config = dict(
    dataset='single printed letters, digits and signs in grey, bent and noisy',
    train_examples=197500,
    horizontal_flip=False,
    head_dim=64,
    fused_qkv=False,
    layers=8,
    residual_init='zero_last',
    grad_clip=0.5,
    lr_schedule='cosine_restarts',
    final_lr_fraction=0.05,
)
Rows from block 4 of a small image flow-matching model, named by matrix and row number. Rows with one number belong to one neuron. Each number is 50 + 15 x the weight over its row's rms, rounded and kept within 0 to 99. All counts start at 0.
After each neuron's rows are labels from the 100 images, of 14848 (inputs lightly noised), where the neuron reaches its largest size: "top examples" is what is common among them. Only what is clearly more common there than usual is listed. The data: single printed letters, digits and signs in grey, bent and noisy.
# gate: MLP gate (model.blocks.4.mlp.gate.weight, 672x256), inputs 192-255
# fc1: MLP up (model.blocks.4.mlp.fc1.weight, 672x256), inputs 192-255
# fc2: MLP down (model.blocks.4.mlp.fc2.weight, 256x672, transposed), outputs 192-255

gate.297:56 23 64 25 50 46 33 43 43 66 44 30 53 11 78 42 57 58 72 59 54 63 53 58 67 61 42 54 51 75 29 43 34 47 60 55 45 46 76 61 57 55 62 34 62 92 40 51 62 19 37 63 50 38 36 12 47 77 41 44 61 49 71 48
fc1.297:61 46 27 40 46 39 24 45 64 41 59 19 37 47 54 40 45 41 70 34 52 31 49 70 42 59 33 59 38 55 53 48 66 62 55 65 28 74 69 33 41 27 26 41 60 53 60 41 66 44 37 47 74 52 77 26 77 51 56 26 60 28 51 29
fc2.297:53 32 58 37 62 59 28 46 20 48 06 59 73 58 49 56 41 43 46 70 35 40 38 25 65 51 72 47 47 41 19 68 59 69 46 28 62 38 77 39 52 62 66 48 73 84 74 48 66 42 44 53 63 63 65 52 55 81 45 45 57 79 45 49
top examples: the character @

gate.114:61 60 22 50 47 58 53 51 31 60 33 58 36 57 36 54 64 28 51 88 65 38 63 26 37 65 47 53 29 68 51 39 77 29 36 30 36 24 67 42 65 48 62 78 69 53 41 42 51 43 40 66 60 78 48 43 52 52 47 59 61 76 34 30
fc1.114:71 39 40 50 44 46 13 21 52 50 48 49 32 47 45 03 28 40 64 19 56 54 59 57 50 75 45 42 44 51 48 65 53 40 54 39 55 66 64 59 71 79 57 30 66 61 73 48 32 34 80 51 82 78 50 63 33 41 56 68 75 29 54 58
fc2.114:44 66 54 45 46 44 76 81 50 54 47 48 44 40 29 68 66 49 63 53 44 42 54 77 55 68 32 75 80 36 58 79 53 60 37 77 56 20 44 57 36 52 21 59 79 63 31 76 45 63 64 62 38 29 68 22 55 59 64 35 34 62 42 45
top examples: dark on light

gate.488:34 40 45 32 39 33 57 51 34 49 59 65 54 45 57 48 41 31 36 61 64 45 49 16 44 14 40 37 47 40 77 53 82 69 79 44 42 59 48 39 69 54 65 60 43 39 47 48 47 47 46 46 49 67 67 72 65 42 49 42 76 37 56 37
fc1.488:31 48 44 63 49 56 27 60 27 62 26 29 35 51 87 35 21 31 74 35 65 84 69 52 60 63 47 63 84 41 46 74 06 60 21 62 37 55 51 58 45 71 20 45 66 41 43 51 45 40 63 39 41 35 52 20 66 27 46 36 71 55 62 66
fc2.488:61 45 59 09 38 58 19 68 39 25 38 59 36 54 37 57 64 33 42 64 26 35 39 27 44 64 68 32 57 19 18 73 59 50 26 42 59 56 41 24 59 14 79 49 59 53 62 70 55 52 48 46 47 79 63 64 38 62 55 58 47 49 51 45
top examples: the character *

gate.99:34 57 31 30 54 26 24 54 44 88 72 47 57 53 54 57 45 52 31 23 60 45 53 36 12 35 49 40 57 42 64 56 56 56 61 34 58 86 35 53 55 39 72 62 25 40 39 59 45 47 61 32 35 60 42 52 35 48 60 73 54 38 52 49
fc1.99:16 36 62 44 66 55 57 68 24 47 60 74 35 28 41 60 47 77 52 65 74 54 68 32 63 53 75 51 54 56 59 49 55 48 93 41 70 47 47 38 34 27 47 38 26 59 53 67 47 54 56 57 65 45 57 50 38 36 52 54 69 22 27 55
fc2.99:45 52 37 61 40 27 70 53 57 57 25 50 69 38 42 40 65 36 49 67 45 40 37 34 41 58 42 60 13 43 40 47 57 69 63 43 20 40 57 65 49 52 44 46 56 84 45 34 55 53 61 66 18 26 23 43 48 58 32 46 58 84 42 17
top examples: dark on light

gate.605:65 35 54 59 52 78 44 49 55 55 23 86 44 41 68 34 35 54 68 28 61 41 36 21 64 35 74 22 27 58 27 22 55 30 38 53 38 37 67 53 62 37 50 39 47 51 40 37 55 26 34 44 65 59 35 51 28 35 38 67 37 54 65 54
fc1.605:60 48 72 38 48 32 55 47 55 63 55 53 52 39 55 26 66 45 48 43 80 47 23 41 37 67 57 44 24 83 56 28 24 32 43 47 62 30 58 54 49 37 42 37 70 46 56 60 70 44 56 48 59 40 49 57 53 71 57 41 32 22 52 37
fc2.605:65 50 40 42 58 46 62 62 48 43 48 35 49 40 29 41 88 35 55 78 61 26 41 52 48 45 58 80 29 48 43 82 32 40 63 52 55 55 65 80 47 54 38 35 60 52 60 58 44 58 55 79 66 65 44 47 52 64 48 20 43 72 22 47
top examples: dark on light

gate.242:67 48 41 65 34 49 58 56 51 47 34 58 46 45 57 44 53 50 46 22 40 42 41 41 69 40 63 41 61 71 34 60 50 34 62 63 48 43 62 81 28 76 42 49 53 63 08 54 63 33 39 49 30 18 52 33 61 47 71 35 44 35 00 39
fc1.242:78 55 39 70 52 74 29 38 48 58 38 52 57 33 40 94 58 66 37 57 60 14 34 68 77 99 42 40 30 69 53 27 47 39 54 33 53 52 40 34 66 14 68 68 80 66 59 94 61 31 61 38 43 47 56 53 43 70 53 39 24 47 59 50
fc2.242:55 51 36 71 50 43 95 59 75 41 57 47 24 54 58 40 62 31 51 41 51 41 43 35 60 47 50 58 38 46 65 83 44 60 45 64 41 37 56 85 60 44 34 49 76 68 42 36 37 50 78 46 59 41 45 40 49 56 32 56 46 59 17 75
top examples: dark on light

gate.169:39 35 61 40 38 38 62 53 28 41 51 67 52 13 48 64 57 39 23 77 45 45 62 55 63 45 20 43 48 18 54 37 52 50 64 60 41 33 57 37 61 53 61 50 52 69 65 48 46 21 42 68 24 44 50 34 58 43 57 44 63 58 54 41
fc1.169:58 58 50 56 33 51 55 41 53 48 43 48 67 65 45 92 27 45 50 40 67 33 24 40 57 35 62 61 58 42 24 70 56 31 39 58 56 41 29 49 64 67 49 00 57 60 71 46 53 51 86 54 75 38 53 76 63 63 49 44 47 30 35 61
fc2.169:38 61 53 58 61 40 48 43 34 71 34 78 56 36 49 34 46 70 50 66 32 52 58 55 43 66 54 51 50 49 48 19 43 27 67 46 39 42 84 54 23 58 48 86 54 58 18 36 70 34 40 68 47 40 39 24 51 61 55 55 61 48 71 50
top examples: dark on light

gate.319:62 78 13 27 53 49 41 60 64 50 33 13 78 50 56 71 50 47 52 66 69 58 67 28 47 46 36 56 62 64 35 79 71 50 36 63 52 34 55 54 73 49 44 27 60 55 50 51 49 39 49 71 29 44 28 46 34 44 27 18 67 46 55 18
fc1.319:64 47 35 49 60 34 51 63 48 24 59 45 54 39 57 38 60 54 51 48 71 53 49 30 58 47 63 40 44 65 72 64 43 39 97 63 46 30 35 55 61 54 56 46 70 47 55 28 62 41 48 63 58 88 79 44 67 29 44 23 43 36 64 60
fc2.319:21 49 68 58 53 47 31 35 52 60 54 74 46 41 60 40 26 51 44 47 41 86 56 40 65 56 54 64 63 68 81 21 44 41 37 55 70 68 50 47 36 62 62 51 34 73 45 73 67 47 32 50 70 46 67 25 72 56 62 61 65 33 59 49
top examples: the character @

gate.598:60 55 45 63 39 19 58 54 85 45 56 45 75 48 11 63 53 36 60 51 35 38 64 49 55 69 52 60 48 29 55 49 42 62 54 52 69 45 29 61 46 30 61 34 46 59 38 62 44 37 56 40 28 16 06 39 41 57 34 49 54 87 41 34
fc1.598:29 32 56 27 80 66 38 48 45 43 50 57 26 52 52 67 54 45 56 75 74 43 80 45 26 69 50 61 44 48 63 29 55 33 64 52 56 21 41 38 28 73 34 39 35 39 55 22 80 58 35 33 39 50 41 44 63 60 60 61 36 41 34 54
fc2.598:66 56 46 74 55 75 52 49 67 40 58 70 65 58 44 29 38 65 63 60 24 79 20 34 61 31 52 38 35 68 53 45 47 42 61 43 57 44 64 58 66 53 68 80 54 63 38 61 52 44 45 88 27 22 62 21 32 43 41 48 52 52 49 61
top examples: dark on light

gate.476:70 67 74 57 61 53 39 51 68 66 21 63 41 14 86 87 67 28 44 50 55 38 50 17 55 11 54 50 16 34 79 53 66 35 76 64 41 24 89 59 69 41 68 47 63 57 54 51 47 24 39 49 60 40 48 60 55 45 70 54 48 63 56 45
fc1.476:49 58 55 38 52 52 59 62 22 56 46 40 48 46 77 25 59 54 60 59 39 34 70 59 46 36 50 34 35 42 56 49 53 37 47 49 77 47 64 72 72 98 55 39 41 64 35 24 29 47 24 61 26 53 42 48 36 33 64 60 43 43 61 62
fc2.476:40 42 62 56 52 45 37 36 59 59 59 51 53 28 37 69 67 70 64 35 47 84 42 34 59 38 24 69 58 56 82 51 24 41 36 68 55 45 43 43 44 18 39 55 56 38 48 88 32 37 59 62 31 12 44 28 47 29 26 40 16 37 09 36
top examples: the character *

gate.558:57 54 47 40 63 52 64 66 67 62 29 79 46 70 44 26 44 47 68 49 42 36 52 48 48 50 40 41 41 49 49 02 74 49 54 49 54 60 42 36 39 36 39 74 45 59 48 43 63 55 44 51 40 50 53 62 83 45 69 57 60 53 25 66
fc1.558:59 53 63 15 48 56 56 47 37 49 25 64 72 62 41 46 42 52 62 34 65 77 47 44 48 46 39 43 69 45 64 49 90 57 26 63 60 52 54 48 48 39 44 28 48 65 44 72 75 66 32 15 48 30 51 42 62 57 36 22 50 42 51 42
fc2.558:27 52 50 48 46 37 45 56 53 53 50 65 18 46 46 62 59 46 73 41 13 63 40 62 77 56 28 50 60 59 73 70 34 45 51 37 49 40 46 49 43 47 76 74 75 59 33 37 57 52 63 76 42 34 45 38 47 35 33 62 30 56 20 27
top examples: the character *

gate.556:23 24 56 64 42 47 78 57 38 71 18 37 39 46 52 57 53 39 53 47 52 41 33 21 48 49 49 50 53 50 77 45 78 48 24 60 31 39 67 35 61 69 61 78 29 80 45 68 50 33 41 74 76 50 84 52 37 45 72 60 79 73 42 59
fc1.556:68 40 52 22 39 50 61 65 58 42 55 49 87 37 65 42 60 66 55 57 54 40 56 71 94 45 57 46 55 59 66 35 45 50 51 29 67 60 46 55 64 62 42 44 36 62 71 63 56 51 59 48 59 38 20 74 41 60 60 72 31 27 57 27
fc2.556:70 53 65 63 27 85 56 48 75 66 55 49 58 47 71 39 55 61 50 51 62 93 73 57 47 25 23 79 42 71 65 30 24 36 58 48 50 50 57 45 51 49 43 37 33 39 61 36 48 56 38 66 46 41 46 62 65 65 43 42 48 23 53 62
top examples: the character *

gate.268:55 39 62 35 68 42 54 60 73 66 37 45 47 12 60 68 53 41 65 48 33 62 45 32 49 42 19 44 43 48 54 75 75 62 46 50 23 55 58 50 58 53 36 65 68 64 44 84 61 13 43 86 48 67 51 56 41 23 44 24 47 73 44 38
fc1.268:64 39 41 44 61 33 43 40 27 61 38 27 32 54 60 52 55 31 42 37 36 82 57 58 43 79 25 61 52 76 55 52 57 66 25 67 81 67 61 51 43 76 53 67 52 66 79 71 49 31 64 35 69 54 33 50 65 45 59 29 60 54 70 64
fc2.268:38 71 45 35 38 33 60 65 55 43 75 22 24 45 64 53 57 34 59 41 38 21 59 78 34 51 48 69 32 33 42 92 61 47 54 61 68 61 23 52 53 58 46 55 69 33 49 49 57 56 69 52 57 67 43 66 45 49 69 29 60 46 58 29
top examples: the character *; the character $

gate.280:47 75 16 47 31 61 63 37 50 55 81 39 55 48 56 51 67 52 63 56 52 33 40 37 80 82 40 63 49 79 39 53 35 39 44 73 31 52 83 44 61 69 65 34 62 57 50 68 80 46 37 57 67 36 41 30 40 20 24 47 58 65 36 39
fc1.280:33 44 48 71 32 61 63 56 74 38 41 49 44 48 59 60 45 56 49 59 57 45 68 55 39 30 80 57 26 40 58 44 21 58 41 49 34 56 54 60 57 37 83 56 52 41 67 49 41 65 67 58 48 32 28 45 44 36 43 72 40 55 35 48
fc2.280:50 56 54 66 38 48 55 65 55 61 46 41 23 55 48 25 58 53 49 67 23 34 53 31 13 45 57 42 60 43 41 50 52 70 54 35 35 28 58 54 52 61 45 63 70 55 46 34 40 49 44 43 28 44 46 72 44 30 58 36 53 33 20 51
top examples: the character @

gate.31:42 62 52 66 33 39 85 85 48 59 76 67 42 49 57 59 56 36 60 55 35 29 58 57 36 82 49 49 25 44 74 36 76 41 50 45 49 42 69 65 66 42 62 41 59 51 67 36 73 23 61 58 59 36 40 44 48 14 45 55 49 64 59 02
fc1.31:60 71 77 36 60 46 64 42 38 40 27 61 62 55 51 56 21 54 44 50 52 49 53 44 52 41 52 60 48 33 58 46 31 45 58 67 56 67 50 31 45 74 42 56 43 43 30 62 56 26 61 32 48 41 57 66 58 45 49 52 45 56 55 61
fc2.31:37 40 45 82 28 57 46 46 40 84 32 35 23 55 46 40 72 44 49 49 57 62 32 49 47 59 55 49 28 31 09 67 68 33 44 42 46 20 48 40 61 69 31 49 39 52 71 31 47 56 57 59 47 47 38 57 47 57 33 39 32 61 36 62
top examples: dark on light; serif